From a checkpoint of a small encoder-decoder audio transcriber.
Training: muon at rate 0.003, 15100 steps.
Rows from block 2 of the audio encoder of a small encoder-decoder audio transcriber, named by matrix and row number. Rows with one number within an expert belong to one neuron, the router's apart. Each number is 128 + 24 x the weight over its row's rms, rounded and kept within 0 to 255. All counts start at 0. Numbers have three digits each.
After each expert's rows are labels from the 100 clips, of 14976, where the router gives the expert most weight on average: "peak on" is the class under the peak. Only what is clearly more common there than usual is listed. The data: melodies that start on their tonic, played by one synthesised instrument.
# router: router (encoder.blocks.2.mlp.router.weight, 8x256, trained with AdamW), inputs 192-255
# up: expert up (encoder.blocks.2.mlp.up, 8x128x256), inputs 192-255
# down: expert down (encoder.blocks.2.mlp.down, 8x256x128, transposed), outputs 192-255

# expert 6
router.6:131157109144120081122088125126151105154094161144146160154117131132105172130141139143132172165150140130134143141129125146137132143098136121131118142115108165139140138116082122123175120123142117
up.0:138154121138128149112124166159136124101120139121104089159110109127155081091094129111139141165093127098131116148163138129151142147100073132148117126127127132128131138111112158110075139132127150
down.0:122123112058131115144092140109137123129162162137118151146149121151146149143142110169138129129136118132102095101096101152179166138165126101125100133099097152140134151131155137134098152111136149
up.1:139123148108136135109116135108156085153121120125154120115143113151063144184117119111125105137124104126149118123101127149155129124162156118135141149116154152097114132148084130110095123106099102
down.1:067107130136131124126128152114108106176138121083125162134132126131112123143150114084150121097145107156178171119136110126107162152155077087133107136180146102140098114132101120115135132147127125
up.2:118117126128131115118169100120125145121134148128142089160089150122132104099117130163143200109116144152103136135119117137132101166119124154112109166127112118130076104073142165068114123150102161
down.2:100132150134159106160104125109175126144102134128133104135151136105140105133111132129129104092128154135147129111152067092110127137129113146173145073118091108107106174120135109172114084141151129
up.3:137146113101148154140089118119136124151134170108151120105139189098130132097130086144124104157170111107061180129134119079096117099127163122147075129102165138119172105141181129099076129094177100
down.3:079137148111151103125141117128111146119124108078102156094149160143134132112166102098171146081135098128095146135151135157111117137141130141167177123141088101119133134097106132124163133169094145
up.4:139113115096105155086117097069106132096166135105152116153114121119131110106154112131118108102128189143127138131118131104122087120119136107109125086113029141121120166146105092107129139126136126
down.4:113159136115104113116138132115140175161157121168099118159156181094124139143119118140134112130147114166139119161090115121125102109108118118141103144126133098130137122121137115140094155125153116
up.5:128127131115131140096130128106158131104108128126121159077128170139143116152132104104128085164107140105104163126152128127130180125148111091115118141144155135145121090097138139137085125123119122
down.5:128106121161157126178146091120151113091142118106152095102118095144137161149116130119126171136149155166114167122129128131091112144126137089145143152145110151099136109100115138106125117144158135
up.6:117150136150167156108145115125165135119092147100120151101138134143126159117134152101121122129136171086117140113094143125116133136148092172126114102123135107132096111120098088147136128154129084
down.6:158107127157089155116131149150130138144118116114114183175130121114104108134185128113129139102148087181141129111182162143120133108062130130111074134131085140142154153119138101140125102125145081
peak on: C3

# expert 2
router.2:113154133128140152149118192169092134103129139163106138146101151132150160136125099141161114165101098098128149113143177129130125162096160198129111172091131133111091162115110148117121174129136118
up.0:117146121094123146117096113107089155119132107121124188104098170099135130095096123215113122121129142127125123128117146143125121076104104113135145126143074087134158132145140124115141125144139145
down.0:088112159152168145132131142151156133111119074108106142100096166122133096111096169165160109141100071132176101127123115106155114115124142082130119078104111143157085142104136111099129137146149169
up.1:164136106143142150101152088137121142173129162151160169099125106129112178124149102127123100125134118117113180120105157115132154114046112136105121116134138108115144119155115180133148158116129141
down.1:113129112111138093153168093107143129111121098111118121106135152141150099113126102104153130105120141139144124144112098126122175108121137132086143177109149176137123107117162118132080149135120157
up.2:117139104152114151120154112142124121124138131091143125079138111088134108139105113127116066104155129122154183133104133113135141121155108174123096132137120116155164107164155147138124138122134127
down.2:116108111100127128091092110137134129118145166161142110169158135114131153160134119176178160159155106139137131136132109108147146146160148119139155134102079117111153111101141099157125117117108144
up.3:133168121162109128143120121127131128122148124117137119136115130112115106085121180195135134152120128104113143145164126155144116156117121079156158120154115125143122086118150095127060127152144102
down.3:091152207130133116088122106110124086103111138180089114120114114144123138180096150183160135146086102128151148132098142159143111160126160131160136145141160113119119098118116146114144130104152153
up.4:113125134138157114118142108117142121141098123100100088144133126152112180175133111158131129142115143122111110118146115137140167128124125121135129083088114145121162138123103130126125123093110102
down.4:169092168118165190118099127113147116153142173122133128126133132131114161177126103151130140137127122098141141139118133078128096172120130146097130137165119124120102134122134154185066116131145123
up.5:123109132150168122134168108147120120121082145134113148167117141150114102157099199150152112132089121149121164118126146134106085111130102094123139112129129186131138153148149138148089126123164167
down.5:137120099118135124122170119131121120114101114139084144136131148141140163125108119092113091105157121124200146113094172114083132151121120137172144091123129113171157125103171141136079154122087114
up.6:128129134137157130095111111090116154144085127106136126122091162132143120130118164122141147111121131123101139133133130137106133138088118187106138109166109145116115100164150098097130149096136117
down.6:149138106127123127104122110133125154133107131121109137145119173119112138125134125142071134139170158097109142160108111122136099147132111160141086113150177137138077140166101159084139160179108126
peak on: A#5; B5

# expert 3
router.3:163134160138127107161121110127125177142170139195114122125114106143163127175109124121145132183108137152097113136129129169173158129104128169169136145097119177128176126164102127190140153147114145
up.0:127122125164128116121083123151095143090170091155170131118143155176117088073141125140132094149131154113100105116165138111144119136121101130131109128144141107112109140150135131135143137150098068
down.0:115080104112116143165132173127134134116155112141119144155097123080141127123143085116155150105153150117129119092148123108134143108102161101116136156109077140102112125130153114167136142110157191
up.1:135123120129151162112102141202143132133146114115107151115101108106156153096124128124129129138134108213170152126166117081132133138097136142120133124124113080128110109102108106154150127107125105
down.1:170095167153111118145131174088123106124136093110128104123102128138152123100089145136157065147121110117089167132140095135140099103134106071135101125180126114149152120154147114115152110101140139
up.2:092115133125117169139121127096133128127148169144117118107153138171144135110163119152134102160108109152173129117125106134119109177126108105118138089094122181104066153107126158118134153171112096
down.2:115133097142093116106156123130127141148188134080130138121138112154095084149148146124144097152152139176100114141167151153154131099114115101077099173152159162114117165154141118168110114128126145
up.3:125112111087147129121139150133082138126109130096136138094132130135159153138169139132126143141120139114137168141162144158113146155153131167112137106146107106091112126176112066133121153079097184
down.3:115144141150096114155148141130157158148141102134139108177114144129130125079125154100144104129115145185126116169096143127130105088137158147141143083076124127131145116157132112136182135159113160
up.4:140121141121117118113110115126164105151078093138130140137135094161133130140129147161121108137142135129160148126114107123159146084108100134122110127139140126148142123125181163131130125127132160
down.4:095116113162148144124123132114158134116111113123139180137134138110154145127154136117114142140100105126137119122154107166109142116127159094115152135118112129133140146126123141075135125133057117
up.5:146118134135130111120163116120129153098125125110127116091159134092144140181124102113140133178173155135073117122116066108124121136158136116130123121096161127099117126156174183113070127129118118
down.5:142115146142109155131136149164138110139149161151144102138128141136113112147130113148138145095105167109106122118115186125129126157138109135125152124131104136153142099116142090126146112128144110
up.6:141093117159143107094109131107131141084124156164108181097104138111113099115098126133129149100095131128171132126113136139126117134123110149138132145129107147092141091159083148153166133132137110
down.6:149154127165155128151147093130135090111098127148124115097087134124133133127171138150154103167127121157174090152113111116074096105103116115149121108166168110092105115096139146107110078087108141
peak on: E4

# expert 4
router.4:176141108175141155158104121117090148121116155152137145131113166162126129155062115166142159150156133122125121130179106173180155113089136138173129170127111176166148120117116108167163124140144153
up.0:134167133102122128172138116099121168124055101118107140098128126139156107133118144104119134138134136166077131131140086109165142181083159130114152093097103142143107132138148131116154143150102074
down.0:161111172110137127142135141124114161147132159127188144136093153117135126133126180127130129082101129097102103122165139094126123096087133157107138085115099184139168150100099106156143088165157162
up.1:125116126153164146110131133106133114155103148114135135097177159114124138118163131150121147092129127094098123113105122083095127082139131132127164113151106130111112147149122179099126150151147091
down.1:079087123113146153154092086118111116114171087125138117115118150133097156114106116119113194129108143118182100118059129097084135142121093133072096130136124116117149155110120125128149164105118146
up.2:148128097102131132111197119152133129112139139123128108160091141139077159141142142125145085116136087129096107135142131132148165143099137146150145078118147126103105116143091131104143136172180114
down.2:119143175130099094124090124131147141076131140163156162130138135061132192187154129097146142122107160101147170146113150116146153158121143132103135112106138113189112128171210130129156111111127107
up.3:177109156111144128086122112151163114150106124144100129104157128089141141105156141143143125162142140116132118127130138104142119139116132134124119149148108129100143135111181158139093137150126124
down.3:130130156102130119114155109090177133153132108148171143101143099160107098166122145132145134122139146126117142131121105147141164163114078163160132118088143144132131136152124148148146125114086123
up.4:126139120088106137140135169119096114107115134162108147104116160141121159123178140130142096104124138089128145130143134118123155139098113153108165111099128128094132077159144154119115117150087110
down.4:089122120112090084093117145151129163150130147183167136169130125133102088096154153156137098117095146120140123149170133140162119080143143148143129148147130106116139127116148130117121154095119163
up.5:141142126083120130150150130133162140123120091094119157152168117059106117114116139153111123089138098121094098162135150140115186134148105102132118089165111142120129153150122150097066129130125114
down.5:137131147107104118105173117132153109127178138156116108131145128138101099115138072110122142136138110092159140097127140152120128114112113094154134131103146123110135116130145172127130137112114160
up.6:114133129100125142120112160100081126109137167133122185129117096062132114112124147073139128111141166124083140123100144131133131148122133086148121136111121136127073169118126118135134136138136062
down.6:145120128124163127120144105128126146100122158152155090099117103129117135124075172118130099148178131147100114135128105114123153124136082107151139129136136145123112114129076152109147120099146155
peak on: D4

# expert 1
router.1:116101131136147150160128099149110137131114119109137169096097179167160141165119180139157143132116082140170135150123134146156110146173150083134154136168121141143086088119115165130113118138146130
up.0:117162144099137115165133139146152158153129110129143140110136149103119120097121097094108162131151153123134108113115132134159137099125146154117093107087094118111160104142154154130111142143148113
down.0:114093121164103152105126134091186130119138125106127132140134108145114129161108108144131152094077106121101180098135122154114118149125166128179120116108135131093125121146102112147104113106158192
up.1:099126137106113142117104101128133098139126122138100166152144140120136118124082074109136165132130118148119127134144149108083149131166125089124119123133118106127129119115155103125138112127114119
down.1:147142084152140094147098112118187111168106119132131132129140133179134150160141154135125137127159154113116114141123146120106106128121151121124146094150146146135169149106161124152133127131120139
up.2:123123102090144136106158105166151100125182126110134149172136104122094100094128136105122115119132118172105122141094102103074115090131123115127133168155144116116129135140138062174090106143167142
down.2:107136104166146102080117106131165121120131116095127117118094115131156156100109112133151138143148179134141144113125121112110158140130135120146097128134146158123147132118129095157112124141136130
up.3:121128154139160161121125064093167150118147159125146192112161134127124086079117109154110152106078175137097097136096133141124171131129092140105136113120116146115134133155180150131117150132124132
down.3:115133121149148137100099144092122110106140131111127152104092100098144091138127169105164126124161137136172149073131144058122100124112122123119141115164149084097135143119134111168153082132143100
up.4:131117129113128157122138121109129146151132119107102108100137136095152121079126101117147134109198129101049120117149117109106086117139134173144087114139088086137133082125095103129134134117123110
down.4:112155113156143165144102123115100141096099127125143106135137107140118110131101116146149163140157131100119106129152116140101131131105104115119091105133112119103098158112146118103123161078133158
up.5:116112120117157153162115138167166126124125160109104038120138168188100112180106166127129128118109110076091141125129137121129139134168115102121178111140131163112140134101149163092093142138147165
down.5:154086157114167111146114139136148132123162134068158113121155116197135114143118112154138105141151094138116116179133148158130131131128084092136132117172122104110130139113124125118161080141152091
up.6:117150109127082123113130140077127136121118122145110096159126063167119157122153115120136125118103139136103142104116144136144165080099119116109132170105101125088141142077161100108099135123138176
down.6:127135136096170136127136177120097131155092135143128161163189105089124139131102108157129106149122093108094134147128113127128095125086119110099106172118145130141161147117105144070164111120135178
peak on: C5; C#5

# expert 7
router.7:171138117122135140121122124142112135129132155128135097172124166178125186168129096152133157140144138136138086109166146152132151127077145120129151173101131175141154104140112126136147127127078157
up.0:139111161137131159146103145171115143143091101107140127105126119117127138150114134141100120140145122186115148117115139096096169140122115111124135141171125097116088122156153108122124127110166127
down.0:125120115123099115174163077072162070150163150125127092122130145153126131094128172135074131149136128139099155165137125165164125132132132116163122151115110119114115131109114123101137119126127148
up.1:126147118100146145116161111127140123164142086085166191124149163100161182090127127104127100140141140149178079114156111117121127130122105125127118122171099131143163121142131096143148125136116109
down.1:088113148086112101096147104081131104125131157141147136113113127133134114154139122127155146158121123150129144091120133134171098081126101149178141141155093147152143123103147094112080116191101096
up.2:146135130130123098112115127109155122160134167101136132164131132128144169142128126120120099127123116152125126129101095138145116119086100135127150140089161165082144102162129147122109108125149094
down.2:118140134138119144145096143114114080115152174124146143124136110157147142151091144135109057163110131172094160134119113123100126147136113108122111131140125123149102129139126105138117110130108163
up.3:108130088176092118117155085165126117102123080138130114098105120111148152131121112081122124124145160104154182132085159127119121136131128147131140132157079124123166181131122122073121117151103165
down.3:118113146134150139130138129150171135103171152131120143145114145159142155116075063149126101142108101112112149160115104165138159103076117154142167103148174116163144136109111138119122120134180148
up.4:159147104165127129104136129134131123097089169090157138117115144147146130117105148145127114157138125138141121113108127089078119097120145121136137090102138137084127138108148139187211142108122111
down.4:128142097150144102141192187135147130158141134126131167150122127101111097088122104164143147109093127111123177157199174091109084133110134137136137140144117105138116102152127127140122131111121148
up.5:124121120095143091093107179169169133168142136139112102166114112143119139061136165126120114139099184138118108116140143139124142128116130103112156112150143145151114117119180066110115129133133131
down.5:144132087084105175120147085113089147126127127132136098129137091146129132127125117155126153127112145121115169113179116139131114130119134113114125190127139154105157135169099117151110154125128086
up.6:121135118096149157097140120119125112129116139149132143153097100145137110132134122154127168070109168157155133137125155099078144135066171107123148115128114108114179165108140114133198132105112147
down.6:139079141148116178170142083139119129122109126161139168149136135142128089084151098177129115132165112131110143114171106160155085161090147120127092132097117127106131158137144113103111144133106172
peak on: A#3